A small multi-label image tagger, trained from scratch: 6500 steps.
Rows from block 2 of a small multi-label image tagger, named by matrix and row number. Rows with one number belong to one neuron. Each number is 500 + 25 x the weight over its row's rms, rounded and kept within 0 to 999. All counts start at 0. Numbers have three digits each.
After each neuron's rows are labels from the 100 images, of 14976, where the neuron reaches its largest size: "place" is the part of the image that holds the peak. Only what is clearly more common there than usual is listed. The data: rendered roads seen from a driver's seat, with toy cars, trees and houses. In brackets: how many of the 100, against the usual share in percent.
# gate: MLP gate (model.blocks.2.mlp.gate.weight, 384x192), inputs 0-95
# fc1: MLP up (model.blocks.2.mlp.fc1.weight, 384x192), inputs 0-95
# fc2: MLP down (model.blocks.2.mlp.fc2.weight, 192x384, transposed), outputs 0-95

gate.88:501495488521497504496449506523539497494539512467526514490521498498517521509507489470519508527512490490467501509472485497568531531498525505505504460495447497519510476514504533514484476518553529513458562512476497480541481476471493509462496452475488496475500471527480461491500527475477500510
fc1.88:515519489508469457509471494465499506473503531512546497481482546522515568478511503467514500482470458521515466521526517477449495503527473494462540490524483469517466554521521491544496556515489500537523476525505482545484494491532504498506456512523492513519490516510487529523523483510447468497
fc2.88:480448504459487501498472517468525496484490526527507500484505466480486499529504482486540504487479493504516485518499515447457522506492523484499496519497523475501465542551528521505465527448484465512564498533535503469511504507491505471490457495455539514512503451514506472484506510501479524533
place: middle right (29 vs 11.7); middle left (29 vs 11.7)

gate.31:486511534503482496505469542470488494504525528520497500513500476513514480525527473457517498488463468506522479514479524541467511480512568505419480488481500511440545450509505468523501507476537535507518511465468497533532500536498503501489511512522510497506502493482493506491489547482487486455
fc1.31:485470501482499492511494523481525513479496470516483487494495507460494509497526472504493529463495441458506560504551494506506565515456507517529492453528483485477478514478533534488524502489516516470510471524461489490495515533482526525498504483501481516503480522506518510514489503513514486540
fc2.31:515487514510489550496483479470459479481520497471487462474515462513458520502527500469482527493491483477537562489538488470464481475495541494529480451482482471494521473483504506496460552492525495503536500502506496518467488513486505545464513509481494504517490445498508492510498489525497532511
place: centre (72 vs 14.1)

gate.358:499511527513501541482468532521445506429499515517472534489474510522497505490501496450504497490513508482496506489485540483514481476475519531516505507466482504520503491474493508501467491543468536451516507524502497485482532507516490546509470523503510532518492451480517497441460543485509497501
fc1.358:478457449495513532535511526508505499500519510456498490483520495473490487448487549541465509480486498515499502506485504524503510479501544542507529462467482487512502484503456512435528483515520518450524457480479492489470500466536533526473497509479550481483523495498505488488528476485495463488
fc2.358:487463430508520511524526491514524493530501478499508454503577499469478504475471435522471464477503472532499542541539486513474483510527486495517455459488506470520515455498501519481516534553526481499522462496493555497484529449497511521506459492490503526510501482535489497527544478523509481516
place: middle left (40 vs 11.7); centre (36 vs 14.1)

gate.316:503484496475544533498497484494534497434503490512517564531469522467489518494489515465446489494501492483499533504443481486483498503510475508522491521532495516547538536423514477508517506499478473474562495479484509444494501489497481536512498472508475509527481536513519507516483488492479525511
fc1.316:529462493514520458510449494532457509512518504527521522483489508501498469481501528529453451494519500498463515525502481508483490539483462487492518472506509498501476506499516484501475507498448509518525500471471503504510539512506493533520532531469537450519483509488500517509515448492482450483
fc2.316:529500506473486517525493479518476513503526513530462503495505467498535504483505516535495452517534477520425520536536508519509508450476485506541485506515471491516500480546500496469480507502481519492523478487506476491483516529501537551498509486461494476505502461485512495495516535481482505450
place: bottom left (31 vs 9.8); middle left (30 vs 11.7)

gate.78:507490477482510528496536513503506567480480558453475523477513509495503523486509504506488516513515489531477520471454494534492491499532472511549538465493481497548472471520496484503507527501475495499492530489535542491506497535476484487500515476479500536510520496502484498560490514480492507532
fc1.78:530490518462499509517493487474508523485471513473475520469499468517517518481491485528469487529503504485496497510516505521469463532510506488520501464503537476530495466501506500468475488468455451493500534507543525503505510521524508509530506512486529516527498507544483533536466511518511539464
fc2.78:465475470495450532493474474494490490476492518506486441451518474503472503465481540506469526486477515488495441539541491529445515513509500503530467525534464475496516529545518511496495525485486450526506516495511499525483484514522494471471502506518518551475502484506488498504526509515519511458
place: centre (56 vs 14.1); middle left (29 vs 11.7)

gate.160:475457540548476559538515536489485467471470498527517490507504457491522506442521474488500466513505485502483487492470544457496473528458465558467513552513468498477473517545502487511519506492503536516490501487539485550485477510525484479514466528510540476468522522503526437502457490500484499489
fc1.160:474489540491496536545536544485508487495508519477523481468497490517516496458459496548499478529545493504482488503481557502504535488514499521483524523501494535458460498495502461517462497469454502519504475513516505498546469503501521481513494512553466477495502509503528466488494540499544521470
fc2.160:497527494495484519516479469494490509517519483494497515441503486519497467544514501513509490477509488489469518531540472485506511487507480486512483524482490495508485535459519520505533449471478524483529494521482498486483529572525517509505489533538504477539473500498523451540532474518508494436
place: top right (35 vs 9.8); top left (35 vs 9.8)

gate.16:504533530521485480525488486511514535517520509490521514514532521494458524484496512501481490523507471493479538514470511516501501511497506466555542541478513512528457486487526521460447526450489539473481536533524494544482518511514498449504525477495509489487468453541481497473471514478461498444
fc1.16:456480530483470497523508512493501528477491501542458503518494508473475471495483537495458497526537516504472526491498532496530477486545527475540546490466479504492473535557524456448416482486496491501483524510499527530474491482495484466505477464508491539470458513517517461490484532498467481504
fc2.16:490521538513519509520479515454502522486505465511491470533476513451534460500523495485500516529532491486463527483503502515515516564550483507477492487519505467487494494521487512481491456530519533466463481485500505508518515465504503503451489505494519521526470491476545494509521505512485521545
place: bottom right (33 vs 9.8)

gate.69:472553529489475544500545478469483500489534475510482492493523491486500530456481500488485516506494530488470507459497500520505518543511497499486491557515521506447462485478472518541503548517490518495437529457492538518504554522523489492518513549542498441494506463485468488531503538498501503476
fc1.69:500490512482563493515459484496480484487437492531433510516516499499502518517498493521466501520480498453503520524480506533509532494534515518489506573464484492515497526498487507478510470511513571499532467526524529497489468539484499510478507475492516485483469477503496450482496519498505462508
fc2.69:500507490478507486528525502484527497491474536548435524561483508501499532471471475496484441495551520461528499536481502468463495527514539521469491501468458453510486516498511494472496477506523538484512564454510528522498522521509473483497550444502505502501489496467517465518531507495521459540
place: top centre (50 vs 11.7); top left (35 vs 9.8)

gate.145:506466525488511456518457512506471430474501479540544494481494503470492520498523486485477481505530498478466517483508479501486504520506514513570509516541544455532533480508538539439498531460498487541499482514473500513481528498525503470473477518463478489506518556478513559465491457543502458492
fc1.145:558534499502498512529533494535541518531474463519491444456494465507469498475515500527464519507484522551510499509496544520512538498512528516478475470464512498508497524520508478490513508474532444513521485517486523502526513481512530482508488492507446534440480484534506492500499513506477527502
fc2.145:495527534492471495487519465491520513500497514530492473509464476529514462447524479518458511539500496514481512497490509437473496493519479498514491508511528499509534527481519490473511493453457521481482520471493472495536486472524549487519491438492479528490489506504537514488507468523499505502
place: bottom right (47 vs 9.8)

gate.28:515477538526522494484497504504478471521504478459491509497511539526515476482489509502548501541504517542547528498464486511486497553489470457502511488493445487462486485500478526514511507487469581497564486483479511492497464528502466499489505455471560520540502515546485487489517467500494476508
fc1.28:458495492496446523496500499519495506529477530491520473504521486497504523498523487484494521482530482501478460538505489484520510533481499518530480528558529453497533468570533487500471510526536467453480534515497495522525518513524500501504494511510534512479478440499470491474507445495455494493
fc2.28:526494466462504487491497488479480500498483489531498460522519529500496490517512497509519518511461520553557487477462520493544470491485515505531533505488496522488497531540527510516519494494558526459509502517494512503500489509520522495480465476477528538471510498437502478499548440535459479533
place: bottom right (48 vs 9.8); middle right (31 vs 11.7)

gate.244:493514499545504472521524469476514470471523493504526485473515494505471544492518490518474491469473504538521510537558467486524488516508522534488517487477513517488510492476482542481542505507499542474479530498528507474542451481518515469499470501481515507507506495499503480503439470442490500503
fc1.244:444468525503517490459491516495504514437460483516548474491495524489505486501525487464489507494510485509512502502553514464539518484555547479506506463478555533502519497486511468500558520496527509478497503537460527481494480476538479550476495502512480470466484518491515509517499487512476482503
fc2.244:541510491497515481484495467495480530461547489476516458543471514506457495500511473521501464498519546503495491512506475499533504506544514507513515476540537496469501458526541506495484457511476512498494539480489507469472472493480487472507467497487522513547527498473517547483533445452504443441
place: top right (41 vs 9.8)

gate.376:466509464469504519468498510522528495511495536450503490490502525482502525486528521517486535422480569487529510515506447505537478476545484518508525494511459449515486442508508515483514494547534546488489481507487509511493513567541485477504516480517532509489472524534467471482501507508488486484
fc1.376:508472477479518452484494485522510502524485568501526492507484499439468518521466516508502507531534471493482500469556536486483511504499484494525471497497540504516487506527493518502517497521474523529489474510480462493555517449533518491506485518466433448494475486464495526473489501478482521537
fc2.376:488498463496519514535508525507484564524465457479490492538486490448502537505520471463498518508493540527550535520499537504521504502512475516525498513540508484513467458500482453486487457494519500487510451458494503509501483530463508522469514505537472524527491496517482459502487484515455493484
place: top left (36 vs 9.8)

gate.227:476475505521504518497513492538468519468479506472469535511451524466538502537465486479498479476529468514506502474512526509522526477539509482570515482493459487502522464473517515556506517504472518500506527513521502453543515522521539499508460525497510539509468466498502491483494508515519498493
fc1.227:512492462507523465550523468501537480537471476520482530492475492441480475521480496488487483502503439483495538530526477524503533509492463515505527483527506483471505484514514529511521471517488555513509519511481526485458494530427473469499538477446505481518448495477536470502460524521483496504
fc2.227:526471498494553468580524482521535477550498508505476476531465480504507494542532497499466474468538478495480498555518497487528540514521467523463493489533525527505494473494497515480469502518512520541493494498495502523507548495453474461528533499448478483480499542498545493459485519499459502489
place: top left (27 vs 9.8)

gate.74:514501457492493484497523534523473523501533512506567475533514496478540561525549467501484494495481486501479463505483543482500514489513476523496503507479490470541517504499450567500456527478465511475495489526480515489456472510482478488494520516496483503543505500533522451531459475462477514481
fc1.74:474488498496526471499523540486457499508535523567519518522542455465510509487515484489476533520487516543492526489499509480534486522497482518494502480521490492508523545517518543470545545474502456486495485523486532523433432483508486518542537471496487539504477510504499516514495480517476477499
fc2.74:482524485468545500463534494509528508487461506494471495465519495489528481512502471504454487489484517480505447468488539464458524523498486531520519511530495481544513548535473476505543528498523489498532462507499530487475498511477465482509498464552476498460527491545464482485513486525526491475
place: middle right (56 vs 11.7); middle left (35 vs 11.7)

gate.111:498457463525522497479443554517503536524452509473531492479521521495495537542508492484501523467517459516485511496545492479531491491474499495480490473466501500541554494487501474493472490497476537498472486523511518505480529512490507501481491549502542530463549503496505519508477522554479532440
fc1.111:517463524529551521488514492484507475474534479517456472484466470471482493528474508492516491493485478526550519499473500515483508506535527533505498503518482465511482491497462538495494491479534499484459517540466538519470505519490479496506510488545424470502452495538529502543452515465528496570
fc2.111:456525493517488474492541496480476489506481482504484473467522512564482481486513463531488481557501493503490490508479468529495503531507521497472482483529521557504456508438555479509504518510482525465469521491543496529502516509514495517528477525564477491485487536520515523497511555484494509508
place: middle right (62 vs 11.7); middle left (30 vs 11.7)

gate.165:480486529557507510515491484501518502474524540476547511507490494481479547514487493495489483474515493539543504507504506478530525461506523536503521516485522497462437478510521466497501495522513509497472511504477480438516473497556480528484487494501503520523456511524512493472463482464499526512
fc1.165:524444473467466498469469511539505513531504493478490486461501497516513461515514529479561464530505457432498520531526456514491479491488496497502462464459472493510524554464520507475530478517485506493568486518508553505527491508466518501481497488496460488500490483470495468524518526512495463508
fc2.165:492496485465469522504520456535519503526543477492494541472498511535491471487489537477535500522477527506512508550496503501490475514503501508513467493523460523513510521497502498524517523482520502478525506543518500502533538456522494515510486467515479473543494439517513452490451525510496512530
place: top centre (34 vs 11.7); top right (30 vs 9.8)

gate.150:529540501520504515469465509493519509502472514480531479487517488478514536465514479500554493472421503489534454488517508491455522474500548494486478473486481465500478465473511463491489505547446511476514544483490505480538493504459487493534463500497486556482535491518513490490514517468522495533
fc1.150:534521512505495525506506459487540525490538479502455511542485498483544493535476449483508487510504486520508484525515498504511491536487504508524534516509527454501462556521483514528509496468462529507516529546497453469481535516492525520516538464500502470475459507494488505513513523480509481510
fc2.150:549512513536528509511483499505524471529467517506515528462514476479553520500480460468523517566488471534509511490486506479464510499481534498499491490500502451516524496477439509516498451478492545542538494507463472475528518490492516477510500542492504498507491509502557470460494448538507484501
place: middle right (47 vs 11.7); centre (40 vs 14.1)

gate.266:506532503514548543473519504504499532537499525504524488485472493499490497493503487467504483508503525502517549485531512486495506464492501519508468512499489458513546486483483504514501487503512509519510471443553491471467499516506531490483444478473468501521506514535497511477529511507491486515
fc1.266:514506473490500487484536493510491497476519505511533483530458497479484501457483504490479480475541477511504498491507565473476525475574510446505479522528462476499516513482478490516527511467527530553525474499511487505515490504500488502479455475537450477500450527488506525486506479488459489524
fc2.266:510504544461553473481502483478494451475530493492488465538478493507520513502463465548502506497535464525523486549524491473510497498540484439508469496514482473503524471493484490502474497465497504525495494512481487512527503472483508512503468481541499490473504515498556538520411512498470463494
place: middle right (55 vs 11.7); middle left (44 vs 11.7)

gate.323:511535470513512557501516487550508495497519521471491480488489510513516524488506527474542502510442510491471528463487458502485439499510525516489537488475459487529486514479513465512493484479541490488531497442524495481527481556509487521450466475518448549510466484484478494565513541504484529508
fc1.323:503496532519476506501529463457497515487494522541468504475491473438536476525482476534467509512517497469481509502496471533490517531432507548515489501518475548485496506497464473459472488493532514504461511550513520483524475480494523503474478481527506491477525489511486527473526490548484507471
fc2.323:487512486521515493459517480499524516480459514531487500496466518473529472469520449516459472524513465474517500505506509552479478539490509554537495543518478526474524505508518503508495457510493522526462501501469529516518490461526489480524507495520521504469489486519433519486483521543464517497
place: bottom left (27 vs 9.8)

gate.314:446493496465507553499498460541468466501498519495510512481514502484543510512536500525532496497531472502477479547471462490496469459497507440543495476496498501476534487516500521516466520509502529542516498535519477503503510480484500499450487459493511470517529498492517494528512551456477533498
fc1.314:528486535532493518533525499502512485472441526478513490518505527502487504478524504515519504469486524501539500492532499479508531502467497473501496551528516519470454490519516505492455544527504493513558469474550466496484499520435493556517497525543447487532525469496502510505501507486452435489
fc2.314:528483532508494500535504483478511481516455514521496492501502503492479509481559503469505533464469504487544511455520481492523517502455521478479505515541522525461460507500524512523498532496486494470529469453531472521517496508453462520545505470523488486561484498422513545541453482476475479476
place: top centre (33 vs 11.7)

gate.345:488471465518491522504519507513493505492528497544527505519486509494534470498488523499476513541489477530510544510519518510534463507496468543472492523484536480504463501529526504526474509505465506504464454514511497475509508510511521494453493485509505516499508521544451497531482466509498503485
fc1.345:488475515503521482468468490494487480525505493522507490501537528531513503480461481490465507539512479488475475496540478520517539496529511485480506475524490550490501498532479469507527557470512480463496523540522492498475520533503506489540545484546489504525465511514519531440503511489487516480
fc2.345:485458483520563481541498495521495519490488513504501526500498535492498490469487525471526537477516470506520501498468518517537529482477523475515467541518494537520482512522518452507497471536489459437521495538488456459562505484477500512545512514495497524502515500521483531517498532486477505464
place: middle right (32 vs 11.7)

gate.5:528493468503513537468521510501485493552497499476511534474527491482464519465560507511484532507494505488500542528456524515490478498493507502542518464536507471513540490456517502527513510497543472496480462478504495468520487507512461537498464503502489471508472493492507547509493494488500501527
fc1.5:517476451504531521442495511472458548527521551507477513515547513518482473514443510493505490524533500492466481482469506488510501534485523465484466479498554520489497542504500475513508481483464510479502520487485502495481473461512499469504503528466492500531509481498522565500472475494520514501
fc2.5:514490462503537511465490522496479561520528529470484481544508549499486494521426493506529480465544524499470486468491505451494519551483506474479435474491562518505503516484487506532472489484477520480518518498490506457491463472532509521503490527483504507508521502526529510509493503499515455500
place: top left (39 vs 9.8)

gate.344:510545492500466469473484469518516503471488522566499502461469463493481510478511466493508493557508469486495500479493505502499496497525482479498513537477484498504493465501506466492499522466509551517501523508482548486513498455484467504493485444504470526461462455491545509498475499520502468530
fc1.344:487461489525480504474470529485500527533492458480537502509525521523457489510475529503549500446491545541519495489500442494506475510484503505471557463519514492551508516487506483498533488500482523502490500500480488507494502516465537544507546547500496513512478529512498525488502524483504487487
fc2.344:528458491505510505473491500516553500507518529519486463497533504495454506465489497530472486513498466507481508527503548493492520490512529500513514490528482478555503486492496470523504532485471472478536493477479506496496454479523504499538518533484489540528494532452496510493502570508503478457
place: centre (41 vs 14.1); middle left (33 vs 11.7)

gate.76:471522548497519515497532520487502508461546483532487511509469523492529522530552516478500471528488482522478527521538468475504518516488478497514557464475504509498532513470453505473499544476525520516509452509502484514498445511546489494535452491507491475502540518490485483525481477518515509533
fc1.76:501518524520499507529535502527471520476506493540488464485493514505481526532489481471541508550469507465482519517474534487475478494507507515511484494503535523491493517469506450508495523447464476512476504497554508514526481512476496468520497532459469489547507477477505521538498545519448524497
fc2.76:510489506482489528511557550478507485475502498525482535474487540482470479516515485547515486534479500517483486468560495506498446490476503502495524501475532528504522530478472519494507477483452479512508483513475473470531510523511558508502488484508515490536509496465452513471520518508505506480
place: top left (30 vs 9.8)

gate.340:495534524514491515490509521517489516518499505456531490467495490468499487503503451514490474526489522533483503495542491493504430490480525527492500513451478496509502484442489489494549484516455564515500498564494485539487475481470526485505462467528509522517484534523446460552494464509485460470
fc1.340:498523526535506525539468492504480495496491498502493485447501489459481494518456515510497463521542488511508494488511558519453474492503529500526524524486499512535487498518510486493528464460473504510461501515529479498463510514435490470507509456556486497503502517464488513542490486458454527501
fc2.340:483527501534480486536485469493467530506517495533485452492492490491470513505502486482491529494489503475505477490502528480465545462540449479483502479479526521551479511494445509469569502490510459503507481502503461479577523505496522527531527465570476479453487521494523504509508493514469512492
place: bottom right (54 vs 9.8)

gate.326:531525507498493538498481458519470494543561500487500518486473515467476545441487519472532532505524550540477476521538513502463477543525545505507501493473487523500484471486488504498473474518486531461472508492495470460543484492468470516467461487502486487502485481477487556505478534486478488507
fc1.326:544497496498472512507477446503494494506466477484501501522498513500488539511524530492483512497513525482553496499483547479468455470510526505483522548491519479446494474499529518522512464475455476498487498518493484528479485511495472460514505491464502527502474494470529485497525518472494461511
fc2.326:506508516529475536476520491511480543485487491502509479565504531492526531492510490486499498453506543522517512509502557521520487467504485530487527486508530518487467482518497491503483517477485492481514505567549458557489476491496509443502495485468490536496462458478514464479547489474509489507
place: centre (47 vs 14.1); middle right (34 vs 11.7)

gate.37:502520460508554472501520461515477474504521489491507511480484472490485525489461452490452523525487547512502554503535480478522538534500523476536514488538516485493469508506512489514468523510520523497458442515493449502510503540490482521505456531470451539482467524510501486478465508507510517534
fc1.37:549503488516496509515507487523506522432471505484487476486468536496520493506452528514455486510492512521519506467465458468447510503518497512514519473494542485516506508508462517510510481431538472489528528531522469461476497503450531491550510499539509425496503498484540539494490476471470519487
fc2.37:415509502490506499523515504480504481498502458492502520516516441486510525537502508537467513479502457578489522534486496518502508485526513514490457479506472497531510486473479513463481533508520496502508497462510498570506509438498491494504507499510483538472545500482480505506555500505510543468
place: centre (97 vs 14.1)

gate.272:526478496463480522513528512493524515501530490508510507497512511537453490519527509494504553515516529505499472499489518481492485516524498492501512522497483534512466465466474569503513557496464542501438467467528487488536511494501477487506476505485482459462464528480509475490495530512496473513
fc1.272:487514524538471496494530514511542513513488503483505531520522508492513456510502493506490497488539495487552467487499461483464513471489490433533490532497473490494531470504510509473523517485512486466465529520470479535487468484496487494464450505535524521487505521521498528507464448481461511507
fc2.272:521487501519489476519479511486492542490488496499517493492538475528542491551525471474503493469486510467514520513473495504508517526510530482500514497481481533516515521483515528491476483483488559522526545490512522507515444483465479456475487499510486471510475486515501541477478474513508484520
place: top left (31 vs 9.8)

gate.256:487518545503534499522521519520484518483482498507504515490488499549492486515494462489505487452500486492488481443500521520497525528527520462536462482506499444477488485522489510540469483530502534502487471532505468495463516510495487484520499543480480522528496537479442497469485455497490478516
fc1.256:507520506485489512545503503543452473523476467513533481484530514538485518504515485433503536478480479463495501528501507510550500472495513519532501500469468517491487444487528489492514534518515492477536493491489514480455491470549471509508484523514467488539550515492509509512474505488524509494
fc2.256:507521507468502518516483477511484459521486486536544506475522504541476478494480491475511518484480485484529481518490493477539516498487483483512469523464458502501475459490506484531538519484506513475544494488486517503479483503495427489537440489505480486561554517485524543529477471498494514515
place: bottom centre (43 vs 11.7); centre (34 vs 14.1)

gate.13:519513537569514496530472492502545519462537482461462458468495504453491480511519466456537497477516501496477528483480529502453475468520490529532509484513490541537506477487477503462477464540512534471520497490472496509521503498523524502528490483518525506486556476559495524486499487464499518497
fc1.13:445495513490457567486526519528540476498485509515542525507496483507470488504522491500495545496511544472483467528478478506527500537489460512481464526501486507467488510498502515489497530493498488456502496487535537540470481535513579528479460495552490500488497471488511482539488503466462487493
fc2.13:464520503469512496459510538512487500471470496513528502515497505496486521502503497521497473551471494506499513485489526520463501506452518500525522500550493522466495505497530453441532488530497512561507508493461490499505519493472485512451516516486481484516506509483482544550477466554504479468
place: middle right (32 vs 11.7)

gate.235:449479480504519476497519477481525474429508498464517482487549483506504594461495519500520487491525551525512530532504519516503541503506485535497512535477485516443523497455500534505485513474476537470435445534519538505519464524476500511470463493456510520493485477551477494500455493528541486522
fc1.235:465484490511527456500545496504520491450534495541529463507522488521511580496539499445508464507505526500548497520529526488515506477513480517474512514477503499464489459493497544520522506482463528496465432542510529492532466515472486491494468503527480476495491504541506510496483501545538496540
fc2.235:527528509490456479525546496530518490519480485453516511508509528488473493507495500495544461482500497493513454499469485528508528473532492487492532497459505472541485501511475460480492523483502516520491512474521478481472511505451531549488524496481525475492505518464482529517543501524549497464
place: middle left (40 vs 11.7); middle right (30 vs 11.7)

gate.144:499511527468467528494489497468480484478504536504496497530466526492453535478543461493481508519437465506492490533481459465469502485480523487498485498527475524508539518496477525472501521437557522498507521472516503429482515517493484494464470508469480509539522540483519479518494529515475504501
fc1.144:495470485444493506499451481482491497515489559495447492514478465520453494498495476553539483505485446479522511482489558507500488488493519517467488551474514478462471492499485532523468485549518521526505498482493520488511507525500446494537505509487486500517547456495511510531488484493549528565
fc2.144:503508476470514509498494499495463535524511536441417535562488491524467532504504499509523476507469467530508510534550516504542478472515482529471436551453538502484454497501509501509457514560516475508500514480528478504486511511478481524493505539508461504494539468523502503538509486474549501543
place: bottom right (26 vs 9.8)

gate.20:501497467509527491541491504489487524498540553491504539508508521448451528513481513511495508511495544533513503481502490501544489512541469508510544464543535510478484472513456514520501504492508482434467511512511530478481513500555460513482488530499479486486458484518490517491532504470497478514
fc1.20:517538512469494493513518479459515482471471486495487486546490517495485484524502521487502523514469514506476526507523534507495512509546514485503532490515528553512510526531501497476492555507504495507519533481519480511484472503519517502464506458488492511501470498489483529452471454518494457498
fc2.20:531499468512530497509488498487513493469501474467505495516450498479529522527529491516482489518487503494522490477506559473498484537504513489495503515515482461535542493517509514483469473529489530505511511461488526519514485473503508475489493504497482511451525521466484540519418518503502499574
place: top centre (30 vs 11.7)

gate.143:497472504461495500469507528484505458487528494504536538495529519480482508502505473484511488493515478470498513528497545485504497479501491484528517488478509467521533487502474494527521486494479549445532556474497488501503529532507495499552466559520450517498547526511560512488459507521470564493
fc1.143:485502524489486501463515479513468531530496466516476472501499474508458501462527486527502556536472537473471505486498500494498497498451511516488492528436489502477502505520504542525511497486491516453514535464457498527560463529461544546514495491491461486504498460519523495473514518502517463529
fc2.143:477461508468507489529554491497480519465487481474467515547537484469468512474524479476512511475504555513460468519466480500545492524434469543511492540496455508517480498483531494526460523508531494496493500504533512482499496483494498520492540452467499506526476527482477537482520503438494456537
place: bottom centre (47 vs 11.7)

gate.49:502490481489541540521485503505491472482506557487508502505475500524495495493506506494485457529484421568472522451541530496496502522452494535502509501524493482489492520519525496490501488511500564516506501511482526494514483467473526462442436503530517487479524512496487499504455444507506500494
fc1.49:545521491464480483492534511498499513492531500512459510520537511473504496525488514462487498513521541476470499473464539498511496517493514519491504550509515471487486536510517520496536494472513502494509489553530490509496519523540546483471515476474507514523469402541464505500471511511486471530
fc2.49:525558494465474536485503515434515481516499497488542447505526499505520472509514527490482509477528486483533499512487489493501496511491478504525528498523455496527498472489542541504551481491501499515481478524501495488516494504465500519457485519515494504474518532512487556552474487474509489511
place: bottom right (70 vs 9.8)

gate.81:516506531529519511503486506504487479440494502488506476471491513464527558510514477480507525446518475518461501548511517484572492479473472544526478554495556539484514495504509513527456481467506531475457474505515466488503472533535507473514495539558505504506558455505485463489491504524484452499
fc1.81:505497470453501483527498487509481485493494488496521468462506499462526545476486523488523512437507496513490512551529535490544507501505480512533509539463539566486494512504497449490470492491491488510469488520455501512514464491526515509524472526502502518511555522510455475468470522476496476510
fc2.81:530483490464440516509482506525492498526488455516493502497506520469501505462444509493503504500540492451483550525457481496446498462499505474498495492507501446515524531533489495496495486501502457502511487469508497494481498534457527441498497494496525520516539447474520546482490484485548529545
place: top centre (39 vs 11.7)